A small image diffusion model, trained from scratch: trained on rendered dice on a table.
Rows from block 6 of a small image diffusion model, named by matrix and row number. Rows with one number belong to one neuron. Each number is 128 + 24 x the weight over its row's rms, rounded and kept within 0 to 255. All counts start at 0. Numbers have three digits each.
After each neuron's rows are labels from the 100 images, of 14976 (inputs lightly noised), where the neuron reaches its highest value: "peak on" is the class under the peak; "responds to" is what is common among them. Only what is clearly more common there than usual is listed. The data: rendered dice on a table. In brackets: how many of the 100.
# fc1: MLP up (model.blocks.6.mlp.fc1.weight, 576x192), inputs 0-191
# fc2: MLP down (model.blocks.6.mlp.fc2.weight, 192x576, transposed), outputs 0-191

fc1.129:146149093112146094147104101177081107139080180148126132144101168128116135175083152120110099128112128125138135081154104100128158150124126125151114133138137160092145057110149139124107139102115119125124095123138145139133145147161146165151125143113110132176125147159120138094100123080113131094101111117126145110128149164137124126172108125120140155118177119122098118124107109114096128178083163116114128129103092178131161088119117123105137127127129145106169104171140097170116122121121110156092110133146110131107105135115099157120167153117177139152133155078124145143123149145116171121
fc2.129:178104110129132145126073113119100109123127112102159135116153195119109097080142142156119157103099122135131121123115142177116125140133112170093145113123140114143150162099110162154117155136124072094122160108135142144134144139112129127126109165142122088169131155157119103132117124175098094089116154136126158077095121171130137097133138144119148144122117112129098112110109127106071136126169131151135124160104108138134121123110092141129099147102134142120202122163151083185137128161119139097127144127174137104112136141123091134128173149136121123155113133123111159111149082117112082139
peak on: die with six on top (43); die with five on top (25)
responds to: white die (59)

fc1.350:160150149158118126117085118136145117177152107104145104114154096105112137128172104145129161141136118116139059141128156150128097118145146138088110100096113142148099142127137130120109135132159107122146114178137103134111103131152144111099113143169152082140135140123134106073139132107135110093113135175183149107121106140102121144096139129142113090143147132089115137077160110123144105112154145137112163135146126166116095161134152123133156099119145145064100092143180124100175144150126164069135114116117127164162124146157108136133165101095123155087150117147136124125152105159150135146
fc2.350:140169151115138084170117142154119106174157080158149149122122148183129155114091126142093126126114142128106059165137115125126135112111113127143109134120108088152098126087137096107137136148138144096194150144163167096106073141137136111167116112109141086165159099130133104113114113135107154136129114102126098151128141156139113109084111142126109107144110129109100159130127132085139137164137135137112110131115146079114112133126093119162140142095112136110114125163180100118123103095122105138167148123119112122155122110164102143138104157122122068143164091177140134149134104097109118132
peak on: die with six on top (26)
responds to: white die (54)

fc1.146:113149091137112108114108170085091126149102104117137096141176076113129132136142119123127134146131134143106119159157126141157118137136126101130122130029194153109133123088098089092091119117144086112100115114156142113127130129164145096122091159157111154127155119113137128124117148117147117111159123146121094150108163086100139141113129166114109133091131116161135089117114130122158105148131191131189135114095106176141167128127150122149140164127126133150100132127139092124094093142091139112121105181110137159119152143124130125108158124127179154133121156156123122140137123149131143101
fc2.146:125123103096125112126111110200152144131116150060112152146101089141119101127125148129135133118130118117103126118123125104152163124112129118132162103072104167167134167136143128156080095151172095116168172105137127122122148110093164127138132151136109123142147111107104123154109097141132140104172117111101156206118139106085155146148102103135101120111184155123128106085136117120146121129122131122155137132112102183143139148160151134117089151156122130130110170119139097160121132136144147169127129216122122143113088121125108153153143143137150141113125119120115108153114141103126132154
peak on: die with six on top (44); die with five on top (26)
responds to: white die (53); black die (49)

fc1.480:141144081127108136118096144106151199130106115127149105124145127110077145131122141155129137147076120138132125150147184094190119144118139109129134127138159147140134130196159126100134119104104133117141133149154112125111161138131144101116127140099136124110131109136104120132119134132110127111142135136136082173129122088114140064084116132170156110133124128122136154118148139136053092122115163116162110117128148129132165161102162094163158160119173126097098136127130120113131157132130173125139086121088135134106154146136123124117070106101151111128080120169152122129106171134086152118
fc2.480:125106070148154079110112119147134142123112138140141126103103114107120122101100087137133104109116106116120139139117181119185141155125159119115204145109145150123122159095172138124105110105122158158092171131118112103147119172156134135136129093084151132108141116125116099123146077193110176102121100102123124143137115091146124114117118152154135149109169117156127106121101117173104125151112133082128146121157129168109081097152146137126121120110142105137092110149101085127117148122154158141120157114108138149155142149115117085128145118151148164166158138119124176168161123139132128105
peak on: die with five on top (29)
responds to: white die (53); black die (41)

fc1.50:122084119133137112141080101104116159129128136145137141115138131176138089118114101151139144129129142138097114083140131116126130180149083129126091098106162101125097132148106122120104066103140112157132152091155139127126072134157093156126132124155152128129120105142127127118130153115127156120152090110160134146117113122101146113180132134115187142149091162091153121135157112108149134127186158148110095161135110119145102135134149131088120158108134151180084092166146149126121154112135103149095132162157132168140148132159076117132128093121176141171084108132113115144143095101128130122
fc2.50:143145122150143147128137137150104156158139103134152112095119156154128165135168081163119128126138155150112091152136128143142135157073090121109149102088110117105099127090106140141101118128100104170093117104177143129113168112108089097136129135166177115134128091136121146128141109091123154113168097120107115151151102116110122077133096123129175146147147154148148128095110128102160159163086149121134083139132128081147134112092127102130142101164123157164116108147118132104114129117141093150159124156142136170171128130085100122153120076115144143154171104163126113149094138105110112136
peak on: die with five on top (27)
responds to: white die (72)

fc1.509:109141097136118157119073179102089111139157149111164143141128104147139133149148133114084109130129129167135149149128139157135199130114145136088127110133097156140153168105143135089145102152154124134123164095160116137129183155155181121138121141143060145124172096154146144163132098136147121141112158130179156147128114152135162153086140133172158155099124133102130150140148110131171130145136147135126118141132094111105120141092145088126138089126125073112105130113122101093150139112110134137123096107096120112116133165115131143093146112093122147113116107117135158110061118128105111140
fc2.509:131105131131129089112152103157135119091134161132160100084112128153101112165136144145138096153148174135139161097113137109122105135148116118107128132123162150141147108135163104146104086120155120171115103109101154066114152119106147116112161146152145137128147152132134138093109106122142104150158147116134063179122142129095109112121123076124115116179138150087136176140158133156168098112146140127141180128153149120114116129146122134112133110150097110127132120127133100083127118157105137157100111115101120177109144174105137114135131154123057050142103118134100132103105143132125131155
peak on: die with five on top (30)
responds to: black die (45); white die (34)

fc1.409:127177078150139086135102135122149128152146105122129083130123088140128099130137111161129134124161101131120087160145162084131166116096119141142141173124111095104110150124112105147128137113119096127101136112160162115145100114107147141133082145144098117086132156170126154153101137152116146103137162161123121145111130102137079115102155114116127112130145090108117130153151115155125106132168137101176077128135160107125202136092152100114139170145149131108122120107139121131126153098128175102154113155107149150090134154103152193130099114127160087120132132099142111131164123151176131117
fc2.409:110144163090128071152121111125131128143157120129119129136111160118167090127108138128099129104099128132162096130115109085103067103114121141156145085133092157121138145125125125116109110112092122115133169153128118152096097126083165110110115106095136132168131063092123145123145142138128160145126118101105111119139159146109137130111144121101114142120165153148102097149145101103119125139185144112122145152146108157144144139133088146116123143126142120121104122140133140118125111185131124156134107105095186118109136110078162196120121130135125169118194134078180166110154123106150137113
peak on: die with five on top (32)
responds to: white die (69)

fc1.1:129116089145096103146111116146151128171135064090134115118129110133114108144117121155168202104167105094103122166106121127133133095142111133127112142134110104132103140137123107174066128128154099143126125103137128138146112105099122121129123097125132136120137135140146150154144129096101175137116180091150173139144130142112129142119149147149104125095116146076117096130119084155144095122159155131127143112099091167153184133176161103115145136115139149124111120131117115141147130127130126180116096100108139134124155153107161176158115152096160082136115120098132154136158084157171131153
fc2.1:123099168140134114133138147170121146151142093142111152124120139124107090159142135140154161073122154150172134127142111136131120181107124101109116107149119160161096124123131116138174114116136140092135101136150120119125110116104122117111128144127107149137143127122151163166115137089150114108134165165099195138167114094131106114166154132173167142152106103088155116150123165100107126130139101125132112143102174092123192100076107113132117136091144138128148127110097151112136128136126139058095120139131134139151158140098147160100122088115142150100143123087133097120147089127176128174
peak on: die with five on top (31); die with four on top (26)
responds to: white die (84)

fc1.562:114149115144143098150133154114138106127112117132144079111140103125143131102091114158105111119172132116146118118159173157176181140116145096112152085150119165097139116123170136103146122137128119143122126119108121166117124143132112143158107082123191114173111123088141153110107105154111110107098102155131112135138113132127148178165140179122137138121148168078146125140140121131114135141116106122096127140134110121142107137129128124114132080101160108096117108106135116059114096128126145118078131123058116132118069140134109140142159107133181138135149187089156120112169132147142121112
fc2.562:139122119133075107118127150168114164097107130144115171082134139129101125094152108090107090116100114146126136159120113160079118126143123157131136132078127102101146073132099149122111133131155161098106116141134119093137117137124114148090089188110095124071144133160144130116130105133104135141116113117142129141126114119094079079131158178068112111120116088103101134131145131143142099142140082124154114123148121086139134134165109150099115113096133126171146126138128165144115131129163137123100106141167101130121097117150160122131124144124113140122123054088127164138179147136133111152
peak on: die with six on top (31)
responds to: white die (63)

fc1.569:161136120146121132094108144116144134146149139133136143143139092125124133092135145142108116107167141121142115161150120118138157116118137106117136141101124140124171141130164104139165176137141120122106151105216171121143129153128129124189131149134169154119154146098151151126132156114123153131120148132140158118132121133115122131145101152136136151128116139122131125118097114140092136098124085150125110117106108152111197137107150125102149118118109136109168054077102139114133108132092127118098112104097128135173115124140113131139122118132048041134110130112125143106213146154144115138
fc2.569:119103105150140116073162112112160127149137122124134110145152105123171129135152119158113144107174123117101108148155133126166143112120124119117102142110115096116137118144160135131176153135150129183120117129094165124114112110120117092131118149152120104145175127121106182128124095124135138116118144116135095121142144111121122109206162091132158120128127126134106126125151144141107152162126167115122139139121116107119100145120144148121140139114142133154159057090117134099135143105088127121168103082120123155108167177144127149128109141104013155109135164096180136139106125126119105125
peak on: die with one on top (31)
responds to: orange die (48)

fc1.55:131082125146128147192087121147112107132125124112159147152135157115155134080098113108133139121135109119108141079152087103170167136135129143126187101119169124156161125089133141154111076112110154089124131111140086096098122112120149117144110115130174143124089118110104160144106154120150161133141109130141158119158150108123138145151128127143147157102152107109128136120123129084161149155103129106114113097126143146108109101154093133103125141142099134183130098111113108118147118139089160146128112086159110118122075130142124169151138146122093103182114155096109189122147131122090098132
fc2.55:135150110126130102164111122122124139129150150082132125135140170109090132188132124128126097133137087128122139128147097152190169134114127113141078105098058133093123125174131114109099088139141152097117129141121084120091138148142137130103147114129160107122078117112150134138103105121164171153128136141117114131066144089118145108160136116112150127068114110128124132116118150085156151158137114165107110128119133136100137146154109135151141123108138119172133113128118104137120134110121163151132145063138139127097181130113108065141128131130119122165122177141150176122101127131170166127
peak on: die with four on top (26)
responds to: yellow die (68); orange die (43)

fc1.267:127125091138125139090119157121133105197118145148121169091123124135132117118148147145087104149102101140124031078162123125187099127149118123122120137172112150139102133127113119147118131150123119154119116170127138116092103130129122141140119149118132124122127097121113106132120101156146102124110077128208128127108158100124129112096118167154122106126116130143121105138136081114131106121113165099120140132133094133118151117161158101128124128138146130129114135115142118147173135126101136109161113082113119123198105146143092134102109147098107094109144154177148076152118108187142146129
fc2.267:130129110077122104098153134152131122169136127121168094086128145131097149131126135122156155143122139140118024160146116132153141108116117128120131121128128129121074125130110105123115121104138152090103133136198146114138140134133025140162134152119136113108133134126141144139126137106138112167115071139117134154105137123159133092109138146107136067125137147122119155095128143119116121099125156106128114111121110123110098143116109127126110119143151119093124129114143123140147154124139114138123097148129134119162127133142101133127098143128080085136123150245155108124112123086121133118
peak on: die with three on top (25)
responds to: white die (84)

fc1.206:108139104113124126111122142126118131169117074116143054137092143144118088093143128134142118079142101108120155179145141170146128104129115148152134145110131121123111160114125142118087138106125121124155123115144129144128117112097210123125135118138149128113134129124116096130149144135073123132125136135140137134155145111104130136101152118106107202125144113137096095161136141155145112105165161118135143139126118153165128075149136131140095130153162143105105103138131123116089127140212151161151110109079160114160173132143103176129121119097122093133148130131148129175105109142143184105
fc2.206:138149137139142119147228128137115139165132060148146186152117123123098094127088127146127106092123138138120134240103127169139120131116151114137109108152135134135107115123120156132153131120122125131162125150122116139098116104098140129131168134133089129162122111137126101124095139106155124128140143114147143121141134118161136118162141138105153177114135141152136128153121102113108114155155152138140105124140137130091117093095124089121161136140134120145128133117118135126107118126172112093109115130144155130123162141121146179126148142097109038116130112118170118123103082108154167100
peak on: die with one on top (25)
responds to: white die (38)

fc1.250:120163152171117079171104133082143098173137146145131109138131149115134092083141117154159156133134139123145103166084160116114136114143169093084115141118116151124108102113111099112119107112123121144126093155138137122101143135136156120147109156123128173100121139143136111105098153143125143135092145132140136154116178128106089124119095133075084152139119102086141146186142132126114090167163127164114110100117110153108148153104100099161177119162118112095079137113143103133123170122119128160126134135149150157089150107146152111145137108076161115140128080115142159153128138129094123101
fc2.250:099125117117133149132116154162098160127098178104112111140147112087148095090116146122123066114090168124172135128153133123130165149138132209128098136137069089132143133085155123151162165096136099120108164082126182147119129117136174146147147076121112105110081105114160139142156130130142105095123127160114117130111125099119178145170139125088080135151086146127127112104159105137109085104127138125160153138125084121143134135133103130111121141111124125154124140144131130103129154107118150121130102115143120098087126126128153128111091139100129177149118124116086140119128121114131100132
peak on: die with five on top (41); die with six on top (32)
responds to: black die (58); white die (48)

fc1.421:105067122153129116126139148115152108155131097118122063127101108186151126158146083178115139098067075120108194105134137145108119126125149112141167158116182117095136132122142131138111129153109109155129097128113136143117084149130119156155144120096144128171129130109070133177117129126127146096119124121143136146146145145123125132140115148131146133090120115098101120131136125153105122120169195121114144107155132108156079115106159128150146134149141142115080097143089143128114140112117137123142147103141106112154158121081125130146110162129190123129102147099105126104100100141109116160
fc2.421:146124127124162092120151130162116112145146144121151171148103090127091144122123111095083141094129155077169168127127127147136106101117133083140093142131141157118131140108123124114137121100103142123177135114154158089116180160118135121039175179144116132119109091129111150129127110114131120146129151157126122124117141145124099135108123135156128131125086135088126123178143109117136127098159187164119144146145136124129125137151147135124138159117092118099109117105068100179084111133096120123151151102145119146166139120117157188127148120136163128168115127110119124118095098110107150092
peak on: die with six on top (26); die with five on top (26)
responds to: white die (70)

fc1.62:146133169111121160079126139185133082177174145131099123107153076159109157109133124157127165127163127112164127141125125114114120108163156110127105118086185149123128119133109083157158109112101095128108127139165119164127156099118125130136128115154177160144119127115123110173110131091149114114134130133147118142092147137113094127132115180123114107120116158098132129116172126112131121115147189094148126112153124124137146162098136112111107104129130118137122105173068121086108119114088197125176150132105123100095147127129138155116089114110141091122158135134157141127139153145119111129
fc2.62:133127146087147120069105109115102092157105111113091130100115083109144115139144113137133086114149110108143097084121065107122112094108145084152152128103081130110106139106095131118123119133126099136134103128139111161132119136163133116136127105137164129131112110131133145115116095126173143084116116135139120118189135142127088107172129146134103084118137144175087116118141137094120126099120180143146138098144107129134113118130105151106077138129118110138122117172076115120136113120112186157080116147124118107117112181121108136119101154141147178145082171124090137115107105094097118149
peak on: die with four on top (25)
responds to: red die (49)

fc1.425:093119156161119128149110126100131112136141115138105111137141182126092106153103184105140132129113123110139072140151080105089149124126130124125131139111122155158135143160163123116112137104152128094110120095152135094108103152153075160138133115158135139119119104124105141145145077144092118129106161118146104111120119100118099118106143141111132141139142160113137120130144093147138096103127149130103143123148104186128156133115133097121108115143142135084148118088125118150150125114120140116165090121113151148191135132140131138088120095099018111121108104172180118103152107169103104117
fc2.425:152165171117159122160079103142122133119133132108096117130133160113147188098139160084106109105116137125105092177150109135086151125135169140128104141135115121128117126106154092150116134138077136105126151126049128111121110103103115085079136099159110114120107141132122143121138173094128119142098120174105146118102096109161132111165126148138108137148130177138119146098109124119131129140130151107124133135120097162121121131101126128107111146098108121106149146114087135180128120119118126112083103152146107128172133156123119168100126094118033119128139130153148140101146122156146131164
peak on: die with one on top (26)
responds to: orange die (48)

fc1.373:132160160159106123153081159109098124163121128126172099141155143161089159106107119121148113134105140145164137153142148085139093118137141121116130169090134144084134104121162099118132110109130112093122160110157127100121158158138156162131175169154106112129097107090097144110145171142146097149133139130129072103139151083129109121076130128144094113123150099111118106105141098127177127167113146101096150144136089096147136137084158101141110128149132108123138139108118130140156150125138171117105104096092129101146092135186109162122122105135143101080141125127107135172106129122117137159
fc2.373:130088150126112149179122119129154159136152080147173131132115084159129080164139093149117131131146106090112116127107135089158119079136152123118088161110119121149133136127123161147088093130137127166153139093118132094150143128127117121135140165131043125144092161127159119101112109132116175137124102110122109157092121099136108098115112136172084131108120149159107120101129126135166171129114155131125149125143113124136083133143157123162142142140132118104156163131126176141136133152138102104171134112134149110115153136174108123164133099137130113175105092155089144125121121108114130067
peak on: die with five on top (34); die with six on top (27)
responds to: white die (63)

fc1.25:157117126168090143094133156085119125165129163138140129122108114147121144121137141080081136138134134115108129131148097111157121131061107132116133102163116188122155121096116134093113134132097107125134139132140112144176097089180144130126130152134129127136161142123183115165101185100128101164149154150135111101130141124111181102125171128090122132121095104087123114153181090091089145131178107116141142135125165105079115088152132109148132139138135141108113141147159091141118073134113131149135127162112151116122107146116138132109139102103164157121138156134135126163136125103168145133
fc2.25:103143116161099120111079121155121131093135096154118106111176120129156117119113158073159119127133112136142120143148112127158104120187103128111089099127114141152119125175124129152120129127139111128106114124110120151166150157106134128129127139137121113145124137139102130076096090164120129173157177146114146089146131113114174078113089134113122114115155092120121088119080113066081149167121133149140117120119155118065140158130121137107162112121092150126111143156139093139163087121136130148129146160124115109102133139160132119107102130162208163132127149105147134155123162162121133127
peak on: die with five on top (26)
responds to: black die (67)

fc1.482:120127151120119126158096146146114143180105138108137097089120135137121165083102116149085149087131120119139103162180123115123138117128118146147133191117132116140117143127137112116083132090152109111115135158110154125130136131114112144157121116115140128123148096146134098112113164152138142118156145103158099091160126097098113131084137136102122147116138160128101107155165155137158095101093140127187079160169156111128090124112170132171115126153150135065144121131120155091132130136137146116119076125125116165118143157133102177139099135096128094099172106133111110117135117200112157126
fc2.482:089162141120179135119155134120110119168146088164153165082106124102128118139095141075169097125146164108136093107105101127136110147096099115123149146114115119090109132148135135128085124137110165110134160115141123121103093106149107138125136105138179127130140171134118107139145086123134134096144101155118144108094134109108123149123103130160131132121142152147124151151126118131139149115154147096150189136122134118088136126121098090142090157171177118107130099127132121079103099164154132120167150149181148153181123122160082124129105165116101176137108092140115122129132154090139126091
peak on: die with one on top (31)
responds to: white die (81)

fc1.31:135072124127115166099096135138099097110165116150163109153131145161156129131169144135083093133129131118155151101153188078157064128088153131139113062100128146128117139130135124115128170136110175167109101138152135152130092100136162082130142117143106104103164129136140144134117132117118138158124129131120151129110126122130170117136148121076133148173170119095167153113176143112099117185140169108127149123145094103134096085126117111091177127111128127110119161128113141117103109157083115135146138110118125100138101120126086120140138133136125103124090119102134132139168134121136117119
fc2.31:132147122159120139148087079123089076134145107129164111165130148115142105116101135114175114136126114143127139128129145164138091142144122119132122097079120133118152101095110137150119157140131145111141170095084123144154137111131150117142126135103148143130158111147112111093183132115106176184136110135119134139173124116135137125122110131174134143130102107159195141087081182127110155162106123153123111087138122130135166125145122153097113134122139119104173118180117109113114142123155111159090115100103143118103125155143154136110113139079142208079147115153129114133109106142111133103
peak on: die with five on top (27)
responds to: orange die (46)